config = dict(
    model='image classifier',
    dataset='simulated fluorescence microscopy of cells',
    train_examples=195000,
    image_size=48,
    crop_scale_min=1,
    horizontal_flip=True,
    translate=0.12,
    color_jitter=0.1,
    targets=['stain'],
    num_classes=5,
    arch='vit',
    norm='layernorm',
    norm_position='pre',
    activation='quick_gelu',
    mlp_ratio=6,
    head_dim=64,
    fused_qkv=False,
    bias='qkv',
    qk_norm=True,
    layer_scale_init=0.01,
    parallel_block=False,
    inner_norm=True,
    moe='top_k',
    num_experts=8,
    moe_every=2,
    expert_mlp_ratio=0.5,
    experts_per_token=1,
    shared_expert=False,
    patch_size=[4, 4],
    conv_stem=True,
    layers=10,
    width=160,
    positions='sincos',
    pooling='mean',
    label_smoothing=0.1,
    loss='cross_entropy',
    head_dropout=0.1,
    residual_init='none',
    optimizer='cautious_adamw',
    lr=0.0015,
    beta1=0.9,
    beta2=0.98,
    eps=1e-08,
    steps=9700,
    batch_size=128,
    epochs=6.4,
    lr_schedule='wsd',
    decay_fraction=0.3,
    final_lr_fraction=0.05,
    warmup_steps=1940,
    weight_decay=0.0,
)
Rows from block 6, named by matrix and row number. Rows with one number belong to one neuron. Each number is 50 + 15 x the weight over its row's rms, rounded and kept within 0 to 99. All counts start at 0. After the name is the row's rms in percent of the matrix's.
# fc1: MLP up (model.blocks.6.mlp.fc1.weight, 960x160), inputs 0-159
# fc2: MLP down (model.blocks.6.mlp.fc2.weight, 160x960, transposed), outputs 0-159
fc1.666 097:31 41 65 44 34 43 49 68 27 35 51 55 47 54 62 32 84 32 42 46 56 58 69 66 61 74 60 49 77 54 59 55 42 28 56 51 61 46 63 59 77 17 51 35 28 55 24 40 59 30 56 37 42 36 65 48 44 50 40 48 50 67 43 53 45 59 50 43 48 44 54 29 59 57 54 33 07 52 40 51 54 45 47 31 42 39 68 44 58 40 41 59 35 52 63 19 25 41 49 82 09 79 34 68 49 12 67 64 47 32 67 25 27 38 67 60 48 41 41 71 63 61 65 50 59 57 51 50 49 39 87 40 42 30 33 41 61 51 59 44 55 25 58 42 56 79 68 32 43 69 49 40 39 30 57 72 61 52 55 79
fc2.666 108:51 51 32 38 46 40 69 59 33 36 63 57 66 62 61 33 59 33 76 31 61 55 35 68 67 67 40 65 70 51 16 60 50 32 52 58 53 47 49 61 71 29 30 60 56 64 31 55 75 55 59 68 51 40 68 66 64 65 67 46 25 69 66 49 57 53 67 45 32 44 63 29 73 65 64 46 35 38 40 62 60 33 54 29 57 49 37 42 61 32 57 49 37 53 49 23 37 48 51 77 27 75 45 54 59 29 73 67 79 65 51 31 27 58 38 41 60 45 42 69 56 32 42 42 79 52 65 53 47 51 71 40 44 58 39 34 50 30 55 26 53 11 49 26 36 28 30 37 53 17 30 45 50 20 44 82 48 32 53 58
fc1.667 119:55 50 48 67 55 59 34 41 54 81 56 61 38 63 24 37 65 64 45 63 42 57 33 19 59 34 28 33 28 58 70 30 72 61 54 41 64 49 45 53 45 79 58 67 54 55 54 39 47 54 36 72 38 26 31 67 26 29 43 43 63 47 40 20 48 66 45 55 53 65 40 52 36 28 24 34 72 68 38 43 28 68 55 64 45 53 57 48 48 62 70 84 42 39 65 61 53 59 50 40 69 36 58 57 82 74 22 43 28 82 32 54 64 43 65 34 61 58 55 16 51 50 59 53 50 42 89 32 43 37 23 40 33 50 41 72 33 54 59 61 41 65 51 53 80 76 66 63 46 38 53 52 32 52 57 40 62 43 61 32
fc2.667 111:57 67 45 54 40 35 33 30 62 80 85 57 38 49 38 48 73 37 41 66 61 68 51 46 74 27 73 37 35 42 60 47 52 63 17 21 56 58 47 65 42 57 39 55 60 64 38 59 40 48 32 45 58 39 53 39 41 31 32 80 64 65 43 40 61 53 61 62 27 63 30 81 38 33 23 31 60 56 44 66 41 63 49 66 64 50 64 51 67 65 45 52 36 50 54 57 51 72 61 30 65 08 54 46 43 58 31 60 26 43 28 65 61 47 50 48 77 58 24 51 57 74 46 48 58 55 59 58 42 51 32 29 14 67 33 53 26 33 40 61 67 76 51 70 69 35 70 54 39 62 63 56 33 70 66 71 57 37 71 52
fc1.668 106:46 76 56 56 56 14 66 51 65 52 46 40 57 79 43 56 68 15 59 46 43 68 65 48 75 65 37 13 43 39 26 43 53 38 47 34 54 29 60 53 39 63 35 51 69 46 29 32 37 64 39 60 45 45 58 50 39 51 51 62 80 47 44 33 47 62 37 73 59 81 37 44 37 62 13 18 57 59 58 68 36 72 52 51 60 70 56 44 49 52 60 64 57 41 60 40 85 32 70 22 51 64 62 73 56 61 60 61 45 61 18 57 60 44 47 46 72 67 56 22 48 70 54 54 30 44 39 48 55 31 34 24 77 58 32 20 49 32 43 61 46 61 43 68 57 74 59 57 25 32 58 55 46 65 55 54 49 44 35 32
fc2.668 113:39 47 58 20 28 83 55 58 39 31 28 36 38 51 37 41 34 69 62 50 37 58 60 62 29 61 41 77 51 47 66 60 35 50 82 84 49 46 49 26 55 32 59 46 41 43 74 53 58 36 75 29 44 47 58 46 66 67 47 13 17 31 80 55 71 48 46 35 37 23 72 45 59 41 77 81 45 26 71 31 49 35 36 36 27 65 43 55 68 55 62 38 44 50 54 49 35 25 48 58 75 65 44 37 56 33 68 32 47 66 59 38 42 79 65 45 39 51 62 60 54 33 38 65 41 52 44 54 32 51 73 60 49 32 64 58 53 42 49 27 49 46 33 37 29 45 61 34 46 54 36 58 70 58 20 50 47 43 58 34
fc1.669 089:67 61 68 32 39 69 70 74 49 59 26 51 60 37 51 59 26 70 53 72 84 44 67 37 44 71 48 89 42 69 34 43 49 46 64 61 35 18 46 43 77 59 70 45 50 45 76 54 66 66 49 50 73 60 31 35 30 58 48 55 63 38 87 62 74 61 47 43 42 38 68 64 33 39 41 60 63 31 38 50 65 63 75 60 43 44 69 68 67 38 55 42 63 29 37 72 50 32 40 39 66 48 57 64 63 60 46 52 43 55 42 32 45 77 52 32 42 42 70 66 54 55 58 51 52 36 47 20 27 44 83 44 39 38 29 86 36 23 42 53 43 48 60 57 33 43 26 56 83 56 38 41 41 41 61 48 51 56 67 49
fc2.669 062:47 54 52 41 49 53 65 45 51 35 31 65 60 44 60 42 35 49 29 67 25 40 34 57 40 26 73 68 45 67 62 46 60 40 26 33 57 65 59 52 46 47 62 27 64 32 60 46 37 50 37 27 43 99 51 67 33 54 28 46 58 40 33 55 56 33 62 39 88 48 21 43 40 34 57 57 59 58 43 23 43 50 50 66 44 57 47 61 44 83 37 62 60 21 75 48 37 51 33 46 68 50 58 46 42 42 34 58 70 43 64 46 65 30 76 77 61 40 47 44 41 39 50 22 26 20 52 63 56 60 59 74 31 43 70 19 51 58 56 41 44 76 73 32 57 85 64 73 43 49 53 41 47 51 45 44 31 72 35 39
fc1.670 124:59 43 45 49 34 58 20 30 55 61 41 47 22 67 43 77 49 61 39 58 72 43 48 46 43 32 20 36 23 57 68 43 38 86 54 55 28 58 38 53 48 62 52 48 48 48 62 51 41 48 37 69 36 50 61 14 29 41 43 49 36 30 35 32 58 75 48 56 51 48 33 56 12 38 28 68 72 63 58 37 54 54 64 76 42 50 49 36 35 84 43 36 71 54 52 97 56 48 55 54 50 38 84 53 66 64 56 32 27 52 34 71 85 28 59 52 43 60 54 23 51 71 44 48 50 54 37 29 44 38 32 61 56 41 59 71 37 65 49 51 39 61 42 54 58 57 70 61 63 37 79 62 33 61 71 58 40 41 43 32
fc2.670 124:54 51 58 40 56 25 79 52 43 47 61 54 65 51 42 43 64 40 69 23 51 68 57 36 54 61 43 62 72 37 27 52 62 24 49 63 50 50 57 66 63 32 33 59 33 72 23 45 65 56 52 78 69 50 69 66 59 64 87 44 33 49 64 53 51 38 75 38 48 31 62 12 67 69 69 31 35 47 44 56 53 35 49 45 53 42 48 44 50 22 60 63 12 54 53 22 33 34 55 50 50 42 36 46 36 39 54 60 55 52 36 35 19 82 24 26 65 46 49 62 65 42 52 60 60 41 58 50 26 35 63 30 57 67 34 28 36 33 59 30 65 60 62 26 42 21 17 45 44 38 22 48 69 38 46 39 60 53 47 56
fc1.671 087:41 61 95 74 58 32 75 52 65 60 61 49 65 47 58 46 83 21 53 47 41 71 33 50 42 79 40 44 77 22 56 60 72 48 40 38 63 69 63 55 46 39 51 47 59 64 73 44 64 54 42 71 39 39 25 58 49 70 71 60 63 55 64 37 37 52 47 25 23 48 68 41 65 34 40 49 46 86 34 63 35 35 69 42 42 54 72 31 45 42 55 53 52 53 55 31 42 46 37 34 31 34 58 49 30 58 76 42 35 44 58 46 30 50 40 75 62 63 28 56 51 67 72 32 57 63 64 58 55 59 80 48 80 46 32 67 42 33 54 42 44 54 29 63 61 72 67 55 48 56 22 54 39 60 42 66 58 88 62 58
fc2.671 101:51 52 77 65 56 49 60 75 36 38 78 45 68 49 53 59 40 29 82 50 47 28 55 25 68 73 67 40 70 87 42 76 61 34 46 40 28 66 40 71 37 25 52 48 59 48 42 46 58 53 37 36 36 23 61 67 62 31 76 78 65 68 27 51 55 43 46 64 70 63 52 58 59 60 26 39 49 56 27 60 50 30 68 35 62 49 47 46 14 44 52 50 80 64 57 38 63 68 50 30 43 27 45 41 58 67 63 64 74 41 60 42 42 62 46 61 37 51 53 66 43 60 47 56 29 41 24 40 32 54 36 59 76 67 55 33 62 81 51 37 44 26 56 70 61 70 72 37 49 29 42 46 37 58 38 58 44 61 34 64
fc1.672 105:52 65 51 39 43 41 57 39 60 56 46 32 56 74 51 13 44 34 24 37 36 75 44 53 62 43 24 25 51 68 27 20 49 33 30 22 61 44 47 57 29 65 61 62 51 57 39 41 52 59 09 58 69 37 46 19 18 36 48 54 71 54 47 30 52 49 51 64 44 67 36 47 49 35 17 23 69 64 43 52 46 39 54 63 56 74 48 27 48 50 79 51 35 84 58 44 69 81 61 52 58 54 55 62 64 81 36 56 39 46 34 64 47 27 31 39 51 58 44 23 49 84 63 50 60 54 45 43 33 41 27 45 66 33 48 29 56 46 40 40 57 29 56 53 50 64 37 72 28 27 47 49 39 51 62 47 44 65 58 56
fc2.672 093:50 44 46 17 33 57 54 50 43 13 48 49 39 42 57 46 57 44 53 42 60 82 40 50 31 72 36 69 42 42 54 61 53 39 66 78 58 43 43 45 58 23 37 23 61 31 50 55 55 40 83 16 48 37 58 63 63 78 57 24 36 46 73 63 58 48 48 36 36 17 62 46 59 66 66 81 31 33 47 45 47 30 34 30 29 43 53 53 59 30 51 39 48 52 46 38 38 37 59 47 60 45 64 38 62 25 56 36 63 64 54 30 50 56 75 56 21 64 63 58 45 16 46 56 36 44 34 62 19 44 75 45 34 46 76 53 57 56 56 45 70 45 27 38 24 46 44 39 55 81 53 47 70 55 44 81 45 51 80 53
fc1.673 100:47 66 49 27 33 54 18 72 62 49 62 37 38 44 69 65 43 36 24 47 88 51 48 73 18 63 77 51 50 45 35 70 39 57 77 70 56 36 45 51 86 60 56 41 55 35 69 49 36 56 73 39 64 60 50 17 55 48 12 30 32 32 80 67 43 68 59 27 32 35 56 49 36 43 67 52 25 44 30 27 48 59 50 68 27 41 58 74 48 39 60 37 51 68 48 60 17 32 57 56 43 49 53 57 46 25 78 40 46 48 54 63 67 48 40 64 25 54 71 37 65 48 38 55 29 63 56 38 22 32 49 49 33 40 65 52 76 41 46 52 58 48 37 46 49 50 51 41 51 57 48 35 68 44 50 48 23 66 54 38
fc2.673 099:50 62 36 39 58 57 41 59 48 31 17 59 30 60 43 42 26 67 40 73 53 27 56 71 23 38 44 63 33 42 71 50 55 54 66 58 48 56 54 32 60 76 59 31 43 38 68 45 47 70 63 35 71 69 25 39 59 59 46 31 36 41 70 39 35 41 43 55 45 29 51 49 52 19 60 54 44 28 61 23 48 49 38 49 29 58 50 49 58 58 68 55 75 42 45 62 38 51 45 92 78 20 68 48 40 36 51 36 73 61 69 30 58 19 42 84 41 56 76 37 42 36 56 43 31 50 40 51 59 54 69 58 16 31 54 69 65 58 42 58 71 26 36 26 30 56 54 53 37 79 64 43 56 35 50 37 49 33 50 32
fc1.674 103:63 32 59 47 44 68 56 19 69 74 34 39 40 54 57 80 42 43 45 50 91 34 43 64 25 18 55 66 43 67 68 48 39 66 44 76 46 62 67 22 48 49 43 66 25 67 64 53 73 36 38 69 32 63 44 41 28 45 56 38 33 50 67 51 54 35 52 31 52 60 42 31 29 33 71 50 59 46 71 33 64 70 58 89 36 52 37 62 37 78 39 64 62 37 50 80 30 32 65 41 47 46 83 49 45 38 40 26 48 45 30 50 57 62 52 34 32 34 73 22 52 58 49 42 59 31 58 46 54 24 25 38 68 40 41 54 44 23 40 50 37 51 48 34 38 70 32 50 47 45 52 49 37 55 64 55 47 26 52 48
fc2.674 109:41 53 56 38 61 77 27 42 65 84 29 51 43 49 53 41 38 43 54 27 58 36 36 42 40 54 57 59 29 62 27 33 48 60 36 46 44 59 49 37 28 55 69 71 45 66 59 54 64 49 26 70 37 67 47 41 37 36 30 54 41 37 18 45 54 43 71 66 59 36 34 37 35 37 49 54 69 44 50 35 59 50 48 65 32 50 45 51 32 68 37 59 65 50 31 77 63 59 55 45 66 87 61 36 40 61 30 45 28 60 43 64 66 53 56 30 45 50 61 28 44 60 40 53 77 45 72 51 48 54 20 50 77 33 50 71 11 24 35 46 23 77 56 42 65 39 27 68 55 16 48 61 31 59 67 29 77 65 31 34
fc1.675 089:52 35 47 34 32 66 32 58 62 65 21 55 42 39 35 67 54 39 23 70 65 50 65 27 32 27 41 50 29 38 45 24 47 50 72 46 52 49 58 19 50 75 76 56 49 43 60 23 22 18 68 56 64 21 30 33 36 71 31 36 61 45 39 44 52 46 60 63 33 45 65 29 36 45 45 58 17 48 59 37 37 55 52 71 17 69 50 49 48 67 65 78 50 46 69 52 29 25 66 39 76 35 44 47 41 59 28 26 38 65 39 57 75 41 56 51 46 55 46 42 54 55 64 45 41 39 43 31 28 43 46 46 62 41 67 35 44 52 36 73 76 50 55 48 69 43 58 73 24 60 66 49 22 55 43 35 29 53 50 49
fc2.675 072:47 35 60 60 56 34 48 39 57 63 56 60 59 54 36 41 88 51 60 35 47 61 45 44 74 40 67 26 46 70 65 31 46 57 31 32 24 50 53 56 52 63 60 73 38 77 54 71 55 65 29 55 26 39 63 45 35 34 61 77 59 62 24 16 63 59 54 63 34 75 22 70 38 24 35 39 66 49 45 66 44 54 36 74 60 72 52 53 63 51 70 58 23 39 38 59 61 64 47 32 86 17 44 37 36 89 47 68 36 58 34 77 70 59 50 38 56 45 61 46 48 65 41 42 61 42 67 60 68 57 42 32 15 54 43 62 30 48 49 38 42 76 55 56 58 31 46 59 66 58 48 42 51 51 68 78 58 61 43 63
fc1.676 085:33 27 53 36 57 48 42 50 43 50 47 51 43 67 52 44 64 36 59 43 34 42 58 61 47 57 40 48 65 17 48 46 61 48 72 12 30 48 43 66 38 44 31 40 44 62 69 25 50 54 41 71 24 40 71 34 60 37 36 61 45 44 00 51 77 49 42 51 51 59 19 39 42 61 29 41 39 53 31 46 40 46 55 20 59 47 57 41 65 54 66 37 20 56 46 41 48 63 55 33 58 57 45 35 61 54 50 59 62 72 48 41 44 35 53 60 58 37 49 62 31 87 81 47 53 68 93 71 52 46 53 38 56 60 56 46 53 27 36 53 50 64 39 61 39 57 40 46 55 18 69 78 35 31 27 72 72 47 07 50
fc2.676 081:52 41 63 40 35 75 63 58 37 47 37 42 51 43 63 70 31 76 61 31 45 56 52 37 35 82 58 60 49 56 69 52 25 59 54 61 30 61 51 48 31 27 71 28 51 25 58 54 59 48 66 15 32 36 37 73 72 46 75 47 52 45 62 61 56 55 30 53 51 54 79 67 54 39 65 66 55 54 70 38 16 31 43 49 32 60 43 65 32 29 57 38 57 37 73 54 44 49 65 40 51 47 70 51 62 50 45 24 39 55 40 41 51 69 61 38 31 57 54 53 49 61 55 60 31 60 16 39 40 47 52 60 85 45 55 32 86 74 69 28 47 38 48 46 56 86 68 44 41 52 22 71 52 31 41 30 26 78 63 56
fc1.677 100:50 53 55 67 62 49 43 45 45 85 62 50 36 61 32 23 71 41 34 67 47 42 35 34 66 50 32 45 30 36 46 45 49 82 51 33 44 36 45 66 30 64 49 52 35 64 48 28 23 48 27 64 53 74 53 49 26 36 46 44 57 37 50 14 58 61 40 36 31 76 12 55 22 52 50 54 49 85 44 68 52 50 73 74 58 33 33 39 26 59 54 49 69 37 56 41 58 53 58 58 67 50 67 59 71 82 11 42 19 61 37 57 60 38 43 50 40 71 31 46 24 69 58 70 39 40 40 48 34 57 32 45 51 54 50 25 45 55 47 54 57 41 66 65 72 42 32 55 34 31 63 58 37 35 81 52 57 49 54 40
fc2.677 083:57 71 42 41 52 54 45 55 53 35 37 70 49 71 56 48 41 54 50 42 62 47 65 73 48 54 24 44 44 44 46 35 54 52 78 70 51 43 50 52 58 42 34 50 33 48 56 76 58 36 59 51 67 31 70 51 50 62 63 36 34 37 61 56 42 34 84 43 47 07 69 39 71 53 46 39 64 37 59 35 59 52 49 63 26 30 53 22 57 54 55 46 10 57 28 54 39 23 24 68 56 31 56 34 55 33 46 18 56 26 58 41 28 65 42 42 64 33 57 59 56 34 44 52 31 49 62 39 75 68 81 36 24 32 46 44 55 14 52 36 58 77 46 32 29 34 44 45 47 80 47 40 60 39 27 49 50 11 33 50
fc1.678 114:63 78 49 54 35 65 47 55 33 39 43 68 56 48 74 57 50 58 53 61 98 31 46 76 28 44 79 63 40 35 56 63 52 63 71 69 66 43 33 50 57 73 36 48 51 49 86 46 46 53 72 44 68 67 40 31 48 64 35 37 33 34 80 61 19 51 35 27 30 46 58 51 46 28 74 50 46 26 51 42 48 57 64 50 30 34 51 49 55 63 55 47 66 63 44 90 32 24 29 71 56 45 37 69 49 40 48 55 39 56 73 54 64 60 48 51 57 38 64 46 55 56 42 53 23 63 37 33 28 49 67 52 39 10 43 53 79 46 66 50 66 31 37 51 28 53 52 34 46 44 45 35 35 36 40 39 32 60 48 23
fc2.678 122:49 68 29 32 47 61 35 50 38 38 15 53 35 51 50 48 31 53 38 60 50 22 32 72 32 35 34 57 27 27 77 58 49 74 64 70 75 51 43 34 65 76 64 41 56 45 60 59 40 61 78 33 63 73 32 24 57 62 20 37 40 39 47 53 48 54 31 41 35 31 53 66 61 34 57 63 42 31 68 38 38 69 63 39 37 57 44 45 58 63 49 40 63 47 57 67 28 34 56 74 65 12 58 56 54 34 64 35 65 52 66 33 58 19 57 72 31 53 66 17 47 32 50 47 55 57 40 55 59 53 67 61 13 39 60 57 53 60 54 62 59 27 54 33 46 61 68 29 49 73 71 56 65 45 39 30 28 34 53 41
fc1.679 111:60 44 44 51 25 47 61 69 43 34 66 62 80 50 76 43 47 45 31 44 55 57 34 59 44 62 61 39 73 53 48 69 49 39 77 62 82 36 40 52 80 46 41 59 71 44 57 34 51 61 80 52 56 43 44 52 73 71 73 45 27 45 70 63 53 58 52 34 44 64 77 57 72 81 46 61 31 45 20 40 52 68 46 33 60 40 47 43 58 27 69 64 43 71 57 47 31 32 28 52 33 43 33 55 51 24 84 43 92 49 62 22 49 57 58 38 41 67 33 48 57 33 47 50 47 56 32 60 57 76 47 50 38 79 60 31 60 50 56 46 58 69 31 56 19 55 45 23 59 59 44 40 60 60 26 71 43 50 48 78
fc2.679 102:58 46 65 47 70 63 43 15 66 73 40 19 26 62 57 67 54 67 41 50 45 49 52 61 50 28 53 49 27 63 42 28 47 48 37 48 28 59 70 43 38 61 51 68 37 59 61 38 48 50 26 59 44 77 52 23 33 33 54 35 64 40 49 41 42 53 59 50 76 46 29 38 24 28 61 59 86 40 70 51 44 44 36 69 41 49 44 42 58 63 46 63 72 40 46 71 62 64 47 56 74 38 52 42 41 80 16 25 22 34 38 85 72 50 51 78 53 51 63 34 53 68 51 62 77 48 78 54 53 40 52 53 31 37 37 66 29 46 39 50 30 55 57 51 51 40 18 85 46 57 43 43 63 61 59 53 73 45 36 27
fc1.680 116:63 32 62 53 39 81 11 44 60 62 56 47 12 48 55 68 35 51 46 44 83 37 37 36 34 31 25 73 28 48 47 44 45 84 60 42 45 57 45 59 57 66 56 44 41 43 49 64 42 37 80 38 47 40 35 27 28 45 46 33 41 23 64 43 70 52 23 60 58 52 43 62 32 23 55 66 64 64 65 20 53 85 41 61 46 43 36 49 28 56 47 43 68 44 30 61 71 42 37 53 84 35 73 56 67 58 40 55 29 43 45 76 52 33 51 42 27 47 55 38 48 42 40 40 52 63 44 29 30 59 35 58 55 36 68 66 46 70 42 48 52 55 41 50 65 79 75 64 53 27 36 60 51 50 59 38 18 39 43 50
fc2.680 109:61 64 37 31 53 34 74 42 56 43 48 55 61 66 42 37 68 33 53 49 66 58 44 58 67 50 39 52 59 19 43 44 76 16 47 68 67 50 64 59 70 52 33 50 52 65 17 40 50 52 57 64 70 73 48 64 47 56 76 62 53 65 60 34 48 29 82 32 37 36 52 12 59 65 61 29 47 48 45 62 55 49 56 51 72 31 59 40 72 38 58 54 22 50 49 29 35 36 53 51 43 42 46 43 47 38 40 53 57 53 22 47 20 52 18 33 76 38 51 58 56 39 68 49 52 28 67 35 45 48 80 42 37 78 19 47 31 20 53 64 63 56 68 32 29 21 14 44 56 58 54 47 61 47 48 56 77 35 54 62
fc1.681 096:61 78 33 35 36 58 47 65 56 51 56 60 51 39 71 63 71 48 38 61 76 51 48 61 30 40 58 44 58 53 45 64 28 49 43 83 56 36 62 30 76 54 36 44 46 51 70 84 57 65 61 39 50 69 23 43 38 63 15 36 35 26 61 42 31 53 55 34 30 24 54 42 39 34 82 70 32 41 60 29 57 45 50 48 44 42 39 64 53 67 52 26 70 42 52 64 38 43 47 71 76 45 40 75 61 30 53 45 54 55 54 45 46 57 63 79 37 22 54 41 64 55 48 42 46 70 42 43 61 42 62 52 14 00 23 44 67 67 51 55 44 39 54 20 55 52 60 54 36 51 50 42 58 28 21 49 31 61 50 44
fc2.681 135:48 69 33 38 45 65 43 62 43 29 23 58 27 45 54 57 35 71 32 59 60 27 38 70 33 35 45 63 31 35 75 63 38 70 62 67 70 60 46 34 67 68 64 32 49 38 62 52 34 50 60 37 74 76 35 31 52 64 38 33 28 34 69 58 54 37 28 31 34 35 63 61 60 35 65 65 29 40 69 38 37 69 52 46 37 56 36 39 55 65 46 45 69 51 48 60 30 28 57 79 63 24 63 51 49 38 55 38 69 53 63 37 64 32 62 75 34 50 65 31 49 38 47 48 36 48 30 60 56 44 70 75 21 33 68 60 60 69 48 58 68 31 36 33 39 69 67 34 52 59 71 58 76 29 42 31 32 30 58 26
fc1.682 079:56 50 52 25 43 54 55 50 47 48 70 58 72 65 41 33 63 55 22 56 55 44 15 49 50 42 59 29 57 18 63 75 48 51 41 30 67 45 47 41 61 59 38 64 64 43 30 57 38 43 46 67 77 63 43 59 69 25 51 66 60 63 49 26 61 39 73 43 58 73 60 56 43 63 45 64 52 51 40 61 44 78 59 56 55 56 44 36 35 65 68 61 28 73 40 45 37 70 57 51 28 60 67 45 55 25 57 43 60 46 52 71 88 29 48 33 32 66 29 18 58 42 24 46 74 67 34 52 17 78 52 32 60 62 40 66 53 44 44 82 56 33 80 48 43 32 56 54 82 67 41 39 39 49 24 69 43 48 58 71
fc2.682 063:60 69 63 58 56 56 56 38 51 55 19 75 33 42 45 60 50 41 47 62 28 50 64 69 59 41 41 61 22 72 50 44 50 61 60 64 47 50 68 42 65 67 43 73 56 60 67 32 47 58 71 46 52 65 89 55 39 53 22 40 26 20 66 56 59 38 70 29 62 35 62 48 37 46 44 51 43 37 67 22 62 45 40 75 53 27 42 63 36 62 67 53 68 58 49 57 59 58 45 66 57 59 55 30 52 56 37 67 43 52 52 85 44 47 51 64 67 37 61 73 38 29 55 05 69 20 65 56 84 65 57 66 12 61 58 58 50 52 53 65 58 61 41 66 42 49 26 39 61 59 36 38 75 68 62 62 40 13 48 63
fc1.683 106:35 54 55 54 24 44 54 76 41 46 51 37 59 51 73 44 38 28 46 63 49 76 69 77 64 54 42 45 69 66 50 71 27 45 62 49 45 49 67 85 38 41 35 29 52 14 54 48 49 40 68 29 54 33 50 53 56 35 36 52 56 53 48 61 19 48 54 52 43 61 76 41 71 48 50 49 25 63 44 72 38 25 26 06 47 50 52 43 56 55 52 64 57 71 59 39 55 40 28 67 28 79 61 39 45 39 39 46 48 37 72 31 61 70 18 38 70 74 47 59 23 50 55 57 34 69 41 61 40 69 67 47 40 52 43 36 80 36 58 37 35 20 46 41 49 46 50 35 43 61 51 36 26 33 24 63 28 26 56 57
fc2.683 115:47 58 33 31 57 37 61 68 40 47 68 69 77 48 57 42 58 32 70 26 54 57 46 78 58 65 34 68 73 46 31 65 46 32 65 67 64 59 59 65 70 32 36 68 40 70 34 53 76 49 63 63 51 41 72 56 58 69 66 38 39 65 58 51 41 44 59 31 21 27 54 31 63 73 64 34 46 37 40 63 56 30 40 44 59 51 50 53 67 38 57 41 40 43 53 32 34 44 44 67 30 64 52 62 46 34 73 75 80 62 41 49 33 63 43 45 64 49 44 72 54 24 53 60 68 46 66 50 40 53 71 47 42 63 44 40 39 30 42 28 58 08 42 28 36 44 30 30 50 19 23 52 61 30 25 68 61 23 71 66
fc1.684 082:57 58 19 61 47 48 13 49 54 70 37 17 35 58 51 48 41 43 62 43 30 85 33 58 29 34 30 44 56 29 48 57 23 45 77 54 64 64 54 42 62 39 46 41 36 44 57 44 63 48 81 60 52 45 45 52 64 25 19 51 56 44 52 40 60 30 48 55 31 49 31 15 64 34 51 59 58 60 67 58 54 51 36 36 52 47 44 25 64 60 36 39 35 36 44 93 37 41 48 33 42 59 52 30 61 58 58 41 38 55 69 37 29 88 71 60 73 55 55 51 49 58 60 55 54 45 76 48 58 44 40 26 47 44 56 69 41 35 35 38 37 45 53 52 58 59 57 55 71 43 37 73 95 10 62 44 46 34 63 70
fc2.684 061:60 39 58 45 51 60 63 42 50 68 35 56 52 47 40 68 56 63 58 46 42 37 50 37 39 67 37 66 43 28 56 27 67 35 48 62 14 56 42 46 35 34 13 68 58 42 69 46 75 48 62 50 34 51 68 92 38 51 48 66 38 43 57 54 37 70 57 35 54 52 53 48 31 82 70 75 46 55 60 55 63 51 43 51 44 33 46 73 33 46 37 50 69 72 58 36 49 38 58 44 67 82 54 43 54 36 18 45 22 75 47 76 22 45 47 33 57 63 70 44 44 41 50 45 38 94 44 57 50 52 42 54 55 46 53 39 22 51 55 40 49 29 49 73 49 82 30 59 56 29 44 52 69 69 67 79 73 31 31 80
fc1.685 094:49 39 71 63 40 29 84 51 62 53 80 47 66 82 61 47 45 59 49 40 46 83 36 64 47 82 55 49 68 45 38 69 65 33 43 44 45 49 59 59 41 26 58 47 74 59 22 40 67 59 40 36 12 35 46 37 45 23 69 61 48 42 55 38 41 49 37 57 44 50 52 06 58 71 49 59 29 53 24 60 49 06 60 28 23 62 68 46 52 28 63 35 61 59 40 43 49 55 47 64 21 29 28 49 46 38 54 54 50 67 79 38 32 47 47 61 59 40 35 43 41 66 77 51 55 73 36 51 56 51 31 47 66 42 41 52 44 60 47 44 36 59 65 58 39 52 55 65 62 56 36 42 31 28 32 62 18 38 45 66
fc2.685 104:46 41 73 67 52 56 69 64 51 41 68 40 86 44 50 41 33 38 75 36 49 28 41 38 70 72 58 22 49 65 35 64 49 37 42 37 35 53 56 59 34 31 71 38 56 30 42 40 75 49 36 33 32 27 56 60 66 35 65 72 62 68 37 59 51 62 34 62 72 65 70 66 68 72 46 30 34 67 38 71 49 31 52 47 64 46 54 54 17 43 68 37 75 50 42 33 64 59 45 36 40 32 50 51 61 58 69 59 54 44 63 42 16 55 40 55 43 45 44 68 54 49 47 43 33 49 15 55 44 56 43 51 91 76 62 39 53 67 43 36 32 29 42 78 57 76 66 40 56 36 38 52 24 52 36 62 43 81 33 70
fc1.686 109:78 51 34 37 54 60 16 44 63 73 32 74 31 49 41 54 42 52 31 44 53 72 64 56 42 49 40 77 51 43 62 25 37 76 69 64 66 43 41 34 65 60 47 51 41 55 79 43 36 52 63 52 66 56 41 33 21 45 31 47 65 58 30 76 35 44 47 50 49 38 22 37 45 29 53 57 67 38 52 27 32 59 55 48 24 53 73 32 64 88 62 33 44 36 60 81 33 39 55 70 68 74 77 49 54 43 16 16 36 43 36 44 58 29 53 56 56 41 60 32 56 47 37 50 58 53 67 44 24 34 61 28 34 48 36 51 42 30 39 81 49 42 43 60 59 50 39 59 42 67 42 50 52 38 48 60 54 56 61 12
fc2.686 127:70 47 62 64 23 35 62 55 41 37 64 53 71 41 55 55 44 41 64 40 63 33 51 53 74 53 52 34 71 51 48 72 55 24 49 44 47 53 59 64 47 22 54 39 47 29 32 58 82 47 51 38 31 48 62 75 67 50 49 66 55 63 46 51 45 51 38 54 68 73 74 69 67 73 49 49 35 66 33 48 39 28 62 25 67 53 33 59 35 43 40 43 82 45 57 40 47 60 42 59 23 56 53 54 42 45 70 66 74 54 75 53 44 76 68 86 38 63 50 59 37 49 60 36 23 47 33 54 66 42 54 73 30 63 71 41 65 75 50 34 37 46 35 55 48 96 84 30 58 38 45 44 46 63 35 72 14 51 44 73